config.toml
model = "image captioner"
dataset = "rendered dice on a table"
train_examples = 145000
image_size = 64
crop_scale_min = 1
horizontal_flip = true
translate = 0.06
tokenizer = "word"
vocab_size = 28
encoder_arch = "resnet"
encoder_norm = "batchnorm"
encoder_activation = "silu"
encoder_channel_attention = "eca"
encoder_drop_path = 0.1
encoder_depths = [4, 4, 4]
encoder_kernel_size = 3
encoder_stem = "deep"
encoder_avg_pool_shortcut = true
encoder_widths = [96, 144, 208]
fusion = "cross_attention"
label_smoothing = 0.1
decoder_width = 128
decoder_layers = 7
decoder_norm = "layernorm"
decoder_norm_position = "pre"
decoder_activation = "quick_gelu"
decoder_mlp_ratio = 3
decoder_head_dim = 64
decoder_fused_qkv = true
decoder_bias = "all"
decoder_qk_norm = true
decoder_parallel_block = false
decoder_dropout = 0.05
decoder_inner_norm = false
decoder_drop_path = 0.15
decoder_positions = "learned"
decoder_cross_attention_every = 2
decoder_tie_embeddings = true
init = "xavier_uniform"
residual_init = "none"
optimizer = "adamw"
lr = 0.0033
beta1 = 0.9
beta2 = 0.999
eps = 1e-08
steps = 8500
batch_size = 128
epochs = 7.5
lr_schedule = "linear"
final_lr_fraction = 0
warmup_steps = 850
weight_decay = 0.1
Rows from block 9 of the image encoder, named by matrix and row number. Rows with one number belong to one channel. Each number is 500 + 40 x the weight over the matrix's rms, rounded and kept within 0 to 999. All counts start at 0. Numbers have three digits each.
# convs0: first 3x3 conv (encoder.blocks.9.convs.0.weight, 208x208x3x3), inputs 168-174, a 3x3 kernel for each
# convs1: second 3x3 conv (encoder.blocks.9.convs.1.weight, 208x208x3x3, transposed), outputs 168-174, a 3x3 kernel for each
convs0.93:459435425487551546459528500436448415495522422539575517464429449476482515481497508479530509494538482483489504493461442497467460509512444466493504535521495532491501505500505499504487501496500
convs0.94:495500448474458426518454473521511505516492480521519494472500478479496458517488513497535505482482451462502463486420368432420369484402429469503477485492502488482500509528502525540538521534536
convs0.95:452454474465471495419485480535474402525467398560487475420463472442505507435488509490525495458466491439471470476452458456444456459457469480492534517527530487485511498512519507522522500517501
convs0.96:476516479475555467449473437512456547455438520440411494516627471575707467472570421484485447501486446502454426436473446461490418534526470454489494484498507504514519468471484468485476500492483
convs0.97:460464514427376450469433454434480432499568514512554490457459508451371490526457492524471481494520486499503496465479478487566500512523482523512525484504515505541501491512531482502514493513503
convs0.98:503570549476545559480476470642722537676785584557599459540573515503600589469476509465502507464502479521524485493562471504576528482477447457459499520519527506515508478472470505556518482543534
convs0.99:486457457511513467472493501534462549498447463472471482471475482544549474530519503438487430445485462476478498483431466489489443480498509492474467507502495490479518505514479490508515494527521
convs0.100:482532540484469471494520490450535588542480554478492493432517534480486482481488478456507454461561523501509547460518584542443507519512478465478475541489526519547545498471457509503471467495480
convs0.101:462478491438447473447443484466485519492510521501529484456480488444450490515490477474503477490518484494520516459502496467497489490489477481502518506510505511513528508525520501515508494509517
convs0.102:515585497480521446452520483465442502459478559482493592500592488511523463493489488485487442514472466480434488461469479470471480476497520488500506501496534511506493514512478527513509501522490
convs0.103:478596531507636622458537551469501535504525544498504528532480495493451471478448443499514492508513510528509515498491484489494493462472479516475491510509499516513479507484502506516521503510518
convs0.104:492539521520557551535534523457454473417396401417375386487536546553546556575551516488460477477499492481517522495499489523528542525535533524484480526496482531525504509487503521527494532531505
convs0.105:523571553535583590549570543581598575563567545540551482542568573561564597557564542510542499467514519494546555514561530522545563534538490452482462545603552547554503504517449561593490523519490
convs0.106:510578518509524458500458493423417495433399488494457526565599505516569470499480476489490476496498485487496477506535480525509444522478462459435440456479516466493541496491496495515537509532532
convs0.107:490526487522513460464469482524563546483532502489476522484533508545542477486488497605528541566536531485495565481514507508522475450471507507454463468512553481520549466463472475492501470487489
convs0.108:505490437478445433518465481538511521517502493525528508470497466480499458495487493493542497476497439466507466483376370401411400469390429448467454471482504470485513512524513541558556533542540
convs0.109:451488444487457445546514521519500496507500486507477472485511492488497476541554548486493482470475449487490478384400350433426427508478477495510484499492490499491494515512512528536524526514528
convs0.110:492531516544549554503573550515497411560520478555549528490541549525532565520546550517522500509536501483543528486514480531517510519540542470483473485517485547564533494501489507531485536525493
convs0.111:484492497529531506526530522488490445516519536481492508460462478554548506558568549460475535486498503496517533485498452538566526478519524485489492490513501513520474472495488506513460496491489
convs0.112:511494492468503516509491528513494487504504494521508513490490491497509502499505525492522502508492485494500489475468454471479471475453493515526522512500511495494521499498506495508493504522512
convs0.113:505495490491495466490448501492522537482518518454468505482516469488508478482473484493521505573516506491516485490502475494492474497419468514492492459466504433479489492483494486516520481514515
convs0.114:467467532494477437468441396499477526455422410476433453450474482578622551518577529497475448521467471508461417433452476495521514499505535489496477467522509467486474507482491508477489486492475
convs0.115:433485524470454437508499481455494552507438521483524502435493546455462491502471490412464457361502518448474513442483535550402464537531504446436431514464488553558534475419413479507461409474500
convs0.116:494542481457447461461469487441409485425407482431505522535543506512520471473487483484460462489490486497476473502473460520471421485487476479460497464513527501513512471492512516534495536531484
convs0.117:494559521486560519447458456451454419480460447508472482466465454520496456485492434468473469485498478491528488456485442456465461464444453445468475481463477542492505479441433536519500545558521
convs0.118:467602552471539573475455493498491433494478444474411452424523517481553520447480485485480504479491487495468499507586514474523522466437504515482459489471471537505494488420414500494481515480450
convs0.119:478538580526550572519539533478469458551489505561537541436476553515505507548546547508503514520515502477529534430501505499490523528530560538526519502499458532520509509522492508520510536536514
convs0.120:437531570441535611532499474458496568475495616555463504429548617388566642467470517488456479484501454442471458431548583412507595555450452454488492500538527485492483499507520513497487473475488
convs0.121:505485488491503530494480514529436488503486557503520552491483501510503524484500556488505513505492493531506500529453437487470526468483507452512558480537522505523520501522538511505493522506502
convs0.122:519482480476475473493488514548469501509449484493496500477484490498498484508497520477515497484495496495503501519483469495481477477468510502495493500488534486495519502506526497514495519525504
convs0.123:534576437565692485528600485500488500462461515477460509495498493564607469549566448496489468487485488504463503459471453471510472467503476524488505527521536484503532494496515504521503524524509
convs0.124:462485460512459421529505515515500506518511486523496493482516485512485462547534539475511470446468450460495482412406387471421413488459457460473449498495508501494494518533513532537544531520536
convs0.125:438536595498518586498510518513471447484428397479437432512540593489518594528522554465508492454499478464511518464499477509522529519544522500480483504475470494504528499478469523506500492519531
convs0.126:488476466459481441497437452540487483511477478528500502471495481479493471515485489499502495489470451479495445480454433424448400487406433449485484459483496489485488509526499534543523527521533
convs0.127:503474473511430383511482460488521541488482498502507485479484470489428376516506481562523495512534510523509512454459487482451504503504478540513490539516512514519509510500509508514508466483495
convs0.128:464510511494503531522519515498539540543551582533510532468497511482507562491505561517488491532555484511569536467527512509534567517502525506498504487508472525547526484485491509509482544527514
convs0.129:512541548467500495482461505540459504493473490543489494508538528481510491465473526502495477495476487491479474478457456421441439468445495459450454493494487533495476511497486549554513504515474
convs0.130:552500480486473454505462449495457485515483503544535516540490481516506469531476464492517503471493470473487500541468452524463457507443449453468436459485509487497525500502521513510520528538534
convs0.131:526489462513453433534456440507510485528500489535507521515496485487486468497466494482508499462497452460505464529427407476426406515435429456458463470471509484486506522523519507529544540526553
convs0.132:486494491469468437496441467534515492510487493528493488483493472479500486492474490512511479479462475502487458478477456415434413418415429477512491481488498473473460513507503529507510527525508
convs0.133:448446478491492462530547496455465526455412469445440373468512507502507461571583515494465481485504482529501480476488534460466483508542499446447470490462485510497486484466489514481515500475467
convs0.134:470507461450450407545463490533518516519509474511505497471512473468502469507486526490501464475458434490501465402391386357408363477376438469493473479486501501490497540543513563567550533545525
convs0.135:524467468489450462482419456528512486530504488534496491512483497486477468464476478490522516471505486454494489524461414502440443489426475460479485471471495483496523507522522522541525546547539
convs0.136:446390519501353453591527482465442560464421530492487535475441522527422463574477491497472476533478490524501494484480516482472536506481531501521515480475484507519499499507524476490520533490527
convs0.137:480491514450437458479453480481530555511438499476451471477515538489517467454475478462484485452479462455450463432464493498477441491495477452422449482444478482475554453436468485469515434484496
convs0.138:444438451496437427551487425427401382508447386557480447502466481508488468499531494509523500529554513457514504486504473478471480522464455481513516501491469493454471490456454489466441476488479
convs0.139:552519467528463452522466443398390508436402479470460483559520468522522463501458432481504476503503489478493497560516467524492463509468465476489475495504510512515520494503528497523532526512530
convs0.140:440462438541643489472519471485479525541562456519555576447488453538605485548543473456524486469480499537482519425463477485511448475478497474489525488482524473471543505489474485473472493498484
convs0.141:526488455483461442514443431517531501532506486504487506528488477506486466485467459483501499475491472469496470526454419491419419501429442418436460456470503477481505490510512500529530522528530
convs0.142:486506450467457420507430467522504506509492466523506503470481467490501455508489512510531485473461445482498449420411393352411366460369435466515492471497487486477497520522502548532543529538522
convs0.143:442447510414416473448475499554616466598675589541576511466451466499440448547521493482499501493494481520492477458467437490533474466485472470484524507496523514515494470489507489496498497529529
convs0.144:473472461500453420548508508514516506519501477502483493485511491507487486547517542480514473478481454474487478461428407467424418514449475487497486495505506501493495540527518551552533541535528
convs0.145:473526470532540436521524517477499522481477420469470451476541511462493482431440503535509506521519516477518505441491469489478454454504502494472479521518528504517512471481490488504508493492458
convs0.146:503516521490487492477476453518541556474509542450475502488497540449475513480463466444489500429484495458441514514527545530483514523539498497538521536506543500535483490507547512520508487513506
convs0.147:467504494455476462473447429463522526536576514558584506421501510448532493435447452512496496541499489470435459440470470478516478461468411514511493473459473471432499498443461469460487467489525
convs0.148:505511441477457449544512516542584494510580518508503514532540473518492448523483481540505513568509453498508480473556439453494466538507502442436480468539505526528456446481451502520495530527474
convs0.149:509487504503498520519518480473485548492487525512498473473517559455509571478481471473505469469525509474492504465509589489473555553531478464507507550527531537544536492499531511525497472490468
convs0.150:469460460481456493460487504507483492462489526525475517484483477481481480457464472520477466481481472464458490476475460450442473444476482481495524504495488502495493504524524530519517507519493
convs0.151:471579499499595569489515511471444477455379406534429387472563514510570542518538550496481481505487487511508482475515467487514531509515530520478479485497481500510501501501498514499503543526510
convs0.152:513426430490410382494478435474474430495457410495491430506470500485493472484507499462525476485559493504533488488441408490437399480492463506499451471521529484525537508482473489519509485520515
convs0.153:499493470485467458533476493515505491504501477496508498499488463479490475522505491494503499477473485490495483436452434450443434501445457476479481488486503504492502527524519538526540532518521
convs0.154:544484505517435485483457474491467470485442484499526527480499510492488500535588572467509500401483458480477448556477456518440438435442454442477476465502526485506490493518521486522522515495506
convs0.155:484501479514550463504515470545536486506497431455451448477503461544557464565574519484469445493481449509480394504470441465513447483498497491459489482483517464475481462460513475477491490451466
convs0.156:500409461468481560465467498503506530403573599492565562501470434468497552423505530489467513504497495476518501535461425479501517459504490381419498454509488518483484442511526488504475520510486
convs0.157:535535490433460466498479512503561554474489491483509525523544511452479449501491524481483467489502437498487484465525495454464425524505508424412470424470491512519474412433446484486472437467416
convs0.158:526531486506490464484471441515516434556569502517525497516523473563577521532554509437495503473503478532504507506482414575553506532518501488500465480497485536508473483514543506508511542517517
convs0.159:533566550505512506490483424555584598548551547510522467546549577505530536488486465504520496504512504484504546533562548522527520484474416496542501558572544514513539523524507528537517533517530
convs0.160:463509499477488505481467475510553547514526542488456494467503515477510549468479508608485533568544512468540538481515485487489513466468499469505510475523546464503546483467461484499514483486503
convs0.161:506514463500464455456464494506551533478483501486512542511535490550483449457482505525456433543470437505482435467489394489470437509513551490371480400444526506555476332386514474507520547525485
convs0.162:465519459558641502506522432452468638390344546414382553509527471586629485566562426470450455492490461500489438473473510533513492529497460453441474473450476485496500472482530476494530522508525
convs0.163:513576488480512446507481487398371470419404519533571633568605507544558465499490478483473453448478460466469457526523479507499436512490519430458515464510538512508491479495500515521505519526488
convs0.164:506499464496470445526470475505502510518503479514513485503493476491494466515498503497519498474486472490491467503453429466457433517440455473483488491500517490486504511532507523529530526532525
convs0.165:505549500490518527527489462484509575467528599562507544495587545451558609487485571504502494463498478445508491464571540455539618553465501466503528523560528530509509494524510509491493480502497
convs0.166:507602447483601488452511482578594497484558511522501451496550477524569447460537482464474476524478435499499459466534410454513478480523508415384475435508495546505443412441481515497465518504432
convs0.167:468602583464603600417476484520457471470444481486458553470574564562634587490531467460476466459470461455445445430452494457449505512473521475469456508502525480532556479481495496503511523532532
convs0.168:500475471492491450525491489526497511505475465502479458495476487496488472507488490493514501488491477489476483468461483481477460495483471478499532483494521473464508513514530501501505494509491
convs0.169:480514504493488474511537523552563534569584538491507493506586541535570536478548520546512472532556508489505499496516504510494505451491495441467457510498493534515491476461456514504499516501472
convs0.170:455498476459493505469486522571537482509507441443451402466492502467510510473497520467486488497479501514486520484480471479495473478489497495497498508489477485481497527510526504478491490485520
convs0.171:494519510464481474495499494470496511447459480458454473481520507465485478485482493492515495483501491479452488472498508459451480468454475497544566518529536494507511505533531518518522499496491
convs0.172:418440521511414434537491453483493523434404445437421446488532583504489547547481524525505467544524488510517465480445481511465467534528515470471468484499481523544511499480464505520488490504500
convs0.173:486451473479472491505498500554483479540506479509477486495477492497501504492506522466500482457491495491512481498442437521479476500492494489482469501513512507519513498524524530548548546544529
convs0.174:517497479502460440513452442525514506508481498494506512510488482493498487505493496494511503490498468470503480498429435496441438511434440463463470484478507481482501501504513513532529522514530
convs0.175:458512570516474491525513485484559599499506554478463511437529560478507532458469535476482481490530506531531519449528575509459504545505483422444427482449473560549485456467453483499508471491492
convs0.176:499575538535549559541558565513552533541537541558531529523576545576530559583550542500492499480544492482546523496561537563553568544537568516487478492531508563577512473480518542539495536534493
convs0.177:523485483528460465518474473516508497517493496517510508515480491506470495529497507457509496452484445456504476506443415500456451526454467422436453462468501502488516508511522517540541527531543
convs0.178:517474499460454461455425428559533483552527502512519487476452516477483470455446476464474468482469483490477449504466418487495430459402415534459498444459541468492524489501542485516531553540548
convs0.179:530525492543516488540523498575609500582575508555537472512485498517485494516512509515518486521508474533520541526489477546520463526492497500483464536515451536524472488498502509509498513535516
convs0.180:433391479432369425505495509474443476471434470482497487444392472444381427481453453518484476511505493552487480470459472458446472515484463508503517511485487509481469488487545477490509501499516
convs0.181:489501491469462430526566494462524591504437534487479495468516536452449468521509483477525489463525532463479531456503575508430494528522483495516520524529545500538561506513507491511489422471469
convs0.182:494490450482472425499449471535510498517496471525520503483490492485496463491485492484514506468471445478484467484439394428448388453399434478498489481497503480493498527516488535519519526532516
convs0.183:518548493556591486506534447438422464435397475476434485523528498570532481555552446524516496475524524484517516507491481520502483507519443518483472509506467491505505521516510505508498494505512
convs0.184:491516528469488487486502488495540572451513551437480522486516535479493508490490494516525504472508497492457468456499543458479512457455458472501528542544549495508510499516529526531503502512517
convs0.185:534513490474505506477490503482394437475457550572567555519486515520474496528492499502486525498507495507482487552488437500487498499521521461475491451487526515493464481496496493516495491497475
convs0.186:505554475496528521468468514493543473533559520546605550417518511473512564495484531526522488511530538513504531441475442463499518461528505515486488505496493478512529473468497494502519532538544
convs0.187:471464425520556509493500492514656522519613534478508471471439462540517545499465478484496522493478537530497518522605500473594503474462484517520497508507523478504504502501503481518490477490528
convs1.93:498476491504486505469432496443532576378455525427470481488457465510460474486483480544455565475479587493494509420497509414481516428467442559532482531538510525475533462292395564401411574544505
convs1.94:512512512514539521503507496529496501522501525510514536500509513469499500485504501482490460504499475525552514552562568547570550541548545532494554492472483511478494505437473480458484510478483
convs1.95:466495526460498535477468499497534525485504521476498521464479445442461480443480486496513549525540586539565533491527504475499494496496477547533491547498498554522556474363468469401469471458420
convs1.96:510509459487528477471515485513439427484429474480444484502450454454437416483395447579542452501498496463483474500517473476527469474523496457476502475469507455461500445437397482489421448478482
convs1.97:456382405440358353503484443510521488514527498490502480481455444474426438544499498473502484482485519510480532480484490488449478455468473523541525502497519481492554514480553455431423379484536
convs1.98:471454443507490470503521509420433320479544483483564529482502510512490488496498546355375469421428482456484499522488503472457438490485443454472488412464493387419503500563764583526733543520498
convs1.99:510499493512510485493505482479494509509489485511502535545511494522487469533556524505532479463500478515548525525530506532547506515523555496450482496472474470461468448447553570453489550547442
convs1.100:498518490449446550487479530506528526500439484504468485509527506500496522513509543478465480498470524482502547520535430447465502438410505502468412564529473526515487473436481568596474458566545
convs1.101:519421442521387341521454399486516502497511499504536493495469492482440429499469439442474534453479542533506535507509510508493471498488475513527500502501516488455493480496493492500457432519499
convs1.102:516498487510496459451481465523493504509457477497449464482479478502475436468467463611569494550520500504489509507506502506481500473468476455497487512513516528496507433434335418444345469524433
convs1.103:491493462522514469526521473421458450401448469417424420493505542511506519514529517511488514475487544499533529428455470435462508426460484592543526587544508545543524464396412514411421541503520
convs1.104:456437447470474471498505498421364452436376394485480446484455444453435445488479494554460559492486564498457481416433458471446463507512503536561552517502549458507542464414405495497518551516489
convs1.105:469421447456450422466460455462433469460452462474459449450436471446425458437412449545492522537474508487479491490449474457449444463433440514541486476518501454485551478438512523489527546498463
convs1.106:510495477511498457503497459519496476511472469486458465487480487489477469466438432595541478567517510529500496535503471521498451505481457489527503511504544505495510441432444465471478475524520
convs1.107:405461493490482480570555519535513521528512464520521506474499511511481499508486501512505508482491502450467524478479436466514488493494531538531499503502506497515521464424477523531514487524507
convs1.108:523531500531540514493513486539507507534501535525538547481506512481486500476488488495483461503477475553584528579586540565566541549556531526488545492461481496474492492437478474451480519484503
convs1.109:523523515542527512508510490478480489521502512522510525521517523484486508491488505481509516495477457522528484533567558601576563541542551508488555520476486515460481472450438469443492517464481
convs1.110:494471472496474420496486451456470497455477483475489460487478484459437451431435478542471502501478532484474518474459482494477452505505497528524487508515517490499545460482481486436430497484475
convs1.111:502491473469482474502514510487477469472477465447467452501469463462432488509493480525485513514482516492447463459461484503455467505503518536541533505519552493517532547625603469436493548510525
convs1.112:504505502515510500504503500519494495535512523521536553533530519502486496494490500490495471483487463500504456544551539552560535546551532495488497505490456483466436499487485462472476477482494
convs1.113:483500486506502499526512524489504502509503498549530517510517513500516494510517514498495478476473461491508501517512510483506498502493525502485486509484477490456457485460480472481553472553496
convs1.114:489474478474496492524529526475462502453435464495457489481453459448437432506432457563510512510507526479479485490484484511480503518520526472519515453472535472506511508555508519516459495455440
convs1.115:532514503432489589490451530494528490515470480497496475544587493515516511552531533453506486458465520453510539590569435454476438457434513435460435529482484496466478486426457557592495447597560
convs1.116:522513506512482453519494485518494459523483446486465467471464481494476487489484488555564466521536495522525502492519474491473451506480473469519504479508504471472485484443472508439491509523544
convs1.117:466442501465441461492469479481489491447435465452449467471473518479416467504476471518474481496505541496519526440481483386404449419439477550511477561516498499511518417329294435378384566469437
convs1.118:433439484473450465503495488462488499441484502445458490500492524520478504475495473484449499514482537488501546472450440477477461512502496557487451563532523485515523510534451474547571532479510
convs1.119:485482527495487514505497486459486493461482485457479473459480507462474531508482497444459534476502541486472487436440470479456493478490497541499498506510553497502544505521455507514429516494503
convs1.120:482458471536487491530505510490424462510462514495483509500506548499511517466531556436434466471481461492505466542514529541487563514480572539499456512509444489493465623713519556819543481577497
convs1.121:497484509506495513503538519502490514521510509494491486482498510490516531491517508475533556526520483502513468452474520489502515527519498496500529517520514485503504502522466454452457505437463
convs1.122:523514495518502476513503487516483492502495485501511498511501502503484480496493491495546493504527466507532497486523523554535483521546484506501535511510483480473474488490544448452468479472470
convs1.123:485488449486534487500505483506463499471430485497467474502462454470479479516467466520524477481502486496504475434507490457486491484446484512590599548564567553543495499481452465478466520505477
convs1.124:495491490527528506510508505518501487537513523530512521509505498482487493493506518488512508500480467539515497539537531581562532555542533519508553499467483476459498460431450464458479495466489
convs1.125:473447513483425489483431518436445488427446468449473478479492482439444485405428473528459525510506589494485515483449455467436455478486527534508508509508523477493574403418502497432464560519475
convs1.126:507528489537550501497503498527502525509497528536531542482476493482501500470492500480472466492477479527580563553561538548557555539554544536492530480452466520486508483427476506450481527512508
convs1.127:460508482398379476447451498507532562476456505502484493489488484475457479469479505551477472460464529487489540491518506461471516456451499530540491523516492516497521489443430515494466462537498
convs1.128:471469490473456463510493501469444459492476486482486476505481482475489486500506516498465483492480519485473479488453480457445467505517555509528499474497515449487547501578543495506480528533515
convs1.129:514542536499487509497476481495493493504474507470490541508510499496480506490464467501471458497474492493518544514522528527512522495502510503504496537497438522497498497438465529449431472483466
convs1.130:523513493525505491510481489525516518527516482514518460483487491485508480486494459518552472538510488532545513548522505541511478526524489492498528467477509498495514478445479481455472531457504
convs1.131:510519501529526515502498496540490506517499519523526499487506518494499491486496475486532468504509489523533498563545512569549506531552499518492562464468497501475511481453504443463484501461508
convs1.132:514528492491527510481507500539504536527498528510534555479492471480489500503487482508485458532527492544572557550553574531538554534528568522474503509447455546515486550437453570503475520525493
convs1.133:450484495478479520494499513442422478518480510485459499485508486503512528495483505473496496489505530500509524466478474503495496470471500490492494499490509473517521534466392533606475448536497
convs1.134:510512492514537523497526505530520500518500516526514530496491492476484496482489505488499477513484472550557522533572562554564556547531558528503532516470455524475485500455477490452494510469487
convs1.135:511500477519503484498474457541498512522530502524535502491505499474493492473483445499497477504497492539550500527541510550557480531542473507491543468484514493483504471454507479448476515427488
convs1.136:478480512439450492441446503540466523486437447532458449498484481481488478495472476533520445497516431525500474458456547419418473465412454523554552535535551561528524502504423482529466494512550
convs1.137:512491500503501518512469526426448504481462507515479487546535517529513516548554551535520444485498472468474501485473463421494477484496490490477454506477478441486502422438426524558532495590535
convs1.138:466492570464460522488455536497508577438472500447451446480482500468444477500474484530504559500505556486498479486505550462466526465442500499470440482509460502460523469420388505454445520513463
convs1.139:506492492510503498501488491533516501542485450517484426483489494490488482479432434563578478585531489556538487526507479540457436586501444475515534467505532477493495451422483446469483517493510
convs1.140:475522468442523508471478472538548506471504540510481493515524472529505508521477511508502456445450457503510513518488486528522472489545550522530504508485498493527483434437499508495485472520529
convs1.141:525524481532531513491498507540485466505504501526539519483502503488502485493519492479537472503504499548528507540530500542518475526520492525503538454472512480481520453453503480469509518461541
convs1.142:509513495525538505499505495531505523531504532541520556482500503480476506481489496491493467501497471547559545555574564548556567532555565529502529494467460521487492510437479506450489512507496
convs1.143:517480472522445436504492445482502424503540498424518498518508483515491473561522519405476442466472448487478460502494511516455461535494483449464494439453473392422492480509635570492492496471502
convs1.144:501521510525523516503505503494480482528501525519512527499516532489490507494503519470482487493468461535519504530564540555564560539546553517513558514481490494464495465444452469446488490453465
convs1.145:480492499472491487526484491445435477493466469508480487562521502508496491497503529475494514439463494463485500464460477485467481492467491548531520551526553505483509417459489553498479524542528
convs1.146:508501474435453522463456509479497519500454525487498554507525447509508517450484563488455510475468564498500601544573520471501560436448571480474405535511467521527546521480480556561514494531524
convs1.147:477470487519468506528474491493521507534525538522546559539515535518462535507501530516438466454480537481504511491504556514449524554508572482435460476450405468427434515526542501528545467475469
convs1.148:481537542509458458477479468501506515513509426526497480485498519532506503500472489581542435542500455512490486478512548510483497540438472484510474514549516513520506496471423498524520493495489
convs1.149:498505480479465527498457500480509519510460504510483491488510460500471505479526529479466466483495542486519539497527449459473496479430508525479393544523449524532511598521504589666511467569502
convs1.150:475509522490515535507488472496528539517493526487477529458487492479485499515515497505529547534540513534499472491542556462514539496511516493491463526501476527524536492453430518495438459460523
convs1.151:467450438482480463503514487438436491459450469466478472483457439452454451441460480537480533492497544490476503431445460471467479503500491525540541523503553490517530456408409490486480532512491
convs1.152:449495566412426524454427467468541561436466484449486462493500446442437487444445489518464544501530577525535530470546547409475503456470485519479496530520502499501516414247335469308323419398435
convs1.153:517522511512532513502509487537501508515503526521511534504494504472497499490481502485487478489490486538548510536577570551564549555535549536490542499458471518460484499449475481450490512484500
convs1.154:471459508516503514498487483525471482502504487490560482469439486508514493514507475484573516473508471492523480487481503492524519534525466515528584496495522454507525455465533456530556490457530
convs1.155:480482465470494519488533531442426454485436473511524545520508533488471518542510562511510468473467457491456439464518496465500538493534551503511518497511547429490523478412473468528563434466476
convs1.156:474456525482481530522488483544478487549535483483441448488492511474500541470511562469518521515571511464527396494486513496476521536494523521514456505509524523538560490527500513479475560438461
convs1.157:464475509479463479510496504490494488519493504512470505483519481545497528488496520555492491549507472479486527518487485485470491445471489479482496529519523532507495434469458531474512560559538
convs1.158:501446446470473466513519494500476420472483457475475473530477468514444471533483467586501492515468495486431487521474439549493462518503481490537547467488510388466518484538682496451495431507519
convs1.159:502507484450407423421449444503500519508489472519487470504510521499484469411434448546517500543454502535490507526535513491464488459421454504513477510538532465496535513548537511502542506477481
convs1.160:427487495535521498557555529510491504513507484532534516490518527505504488509517520455464534447451502438464493476524451488497530467477536518521453486503488518485556453468471519554515471481529
convs1.161:475492516500512484506495506494495493507513496536495522497516517537511543514493560643543381570544453499493474497523504487481499521511550461515490501536540470522501447417401450506515498550531
convs1.162:470476460459507481476499489515407418497399405511467471501474461487470471498471479583541464509498507505493507508462463511462478500492507515546540502495507425471515404474410459517488494529515
convs1.163:515503512504504460490505492513543525518466475475396414472472486493474448472445445580545454578524497505504533497517512505489482519485456470499492497523532487492500459453457491456456471482502
convs1.164:509519514528524513506512496520507508513517513527533529492496518472488495485487478500489475499484473547555514544545525553542524544542509516497537476475493496474501495453487480456473507465495
convs1.165:413424486481433437511466443480435508493466479500498467430447502462456463392469496475497522512482490518506484470476479490433489496466499536527434529562517512544554561651528488563543478511493
convs1.166:466450473490485388507518487466486520473471462484490510489492503532520490527507553544516483529558429490486451494523526450507485466471500518537474554551547509535484475422370499506452508503479
convs1.167:428438460506483401500508425512455485396372460430398476456434450458472387431454440540492496503478527502477535459497516471439439492445429536567517544517510517494514477518469454460432457439505
convs1.168:522518512524524507520505539525504518501520512527515523507499517491498488497513523519501488525512501550579593540508525534539520516521514531499529487471495506479488490436454505481485496507470
convs1.169:497494516483446445536501463480474480478509481486502505504500500485452459494490467464460481442471505478485502530527462481521500508519492507483426481478462473511520509478495539541492536516452
convs1.170:559512480535484480502487502445448481503479507537539561551517523534502492524504507466440453463444482495447480507510529526498526539514533499471529500489484462440434487483602489495559529515505
convs1.171:516524497480487506450468502544544521524534531500505536509500463509496504460477495518498512529520576516537593549555483512532505454478522510495474514499469520530517492477499517498462499510468
convs1.172:472497529452440492495454486425439478472463450475497468468492488461432466464452485571484520500505525505487498466463479493473458515508480485509488491486511464492526426424493498434466481480494
convs1.173:505516500531500497519504500511508505518495506505515494496502494497490486491501476498511511501516485517530499502524503536499482516497469495499534489489533492500516468431485461456489544502480
convs1.174:526512485529518512509512504538490474508509502511530497485502494478496479486505479497538466508511497544535505571564528558548509548539508529504537474473494504472513493445458465460466500472499
convs1.175:518504539439441531488478532466485486517472482470487474498522555491511542500498548491454463514497532496491502532498443518485501464469532491454413504511483471487521481472457518574505491524522
convs1.176:463442450451458453491490490462436457480452439493488452460445446446455467472458482554475474528498515498487504440437467477462471507498510506555514482506514445514544488494489500512497493500521
convs1.177:513505480531513510516513512527492492520495507514508500496510513494493500487515501511505489490485486529523497556549514570540509550543509509495539458453489482455528456462472429464490479462504
convs1.178:506483434513461461496512508496492444540525512486529523513524500529490465541503514537525409524507466564510448505495485504468465518491498489511537452490511425472485450521609404510539454507533
convs1.179:492479479465465489486501509497479448490504487476493473515502497511509500538489499513482493519477491511467474527459447557485452516473470494533533469492495429447479464469469515504540547567466
convs1.180:487468510441357437471426452532494568457437482486456453501462479467416435507452474571530443526505463536500500485483554390377467434371447531567547549532555563528531460407396446438412481527505
convs1.181:501528514470488526481482528494518517498449503502473500524526492505497513496509523494472479491462528477494524552526454471502490408404510490474424539514489508505469488477482584606487487578535
convs1.182:501524511517541508489498486534510527526500541519536545492479491477482494482489485483486457523502478552581529553562556560552564550546530525482549494464467507488515495443464505467475526500484
convs1.183:485463479457480476467449453499462504472434434485458444517487482483476468491471472595524484521485504491496518502463469473427447512486478548574552556510508477496518426399365456452462537557496
convs1.184:490516506462483508467482497508529522524504535485492516503497486507485505473492503508474516494477558493518572520566507499515548458487536513480419507493454499510541491505499504526486485469456
convs1.185:448446477501508496482561521492524562519500511513441424484482483521502507499509499512536518543520502544504472476465513532503531521494512510504514494523510558501488522444459503474469456436505
convs1.186:438423514489471455518483485513484479497493473471468467513487513455489493474478469506463505494496516501501481469435471491453458512457473503525498502528577521544553476459487478440438514498458
convs1.187:520482447500512500503489486456449445479459440479496479509497511503491488530483503537487450506477489496470458504485482518457475553484472485515500488501503450493497557549582528537766604530498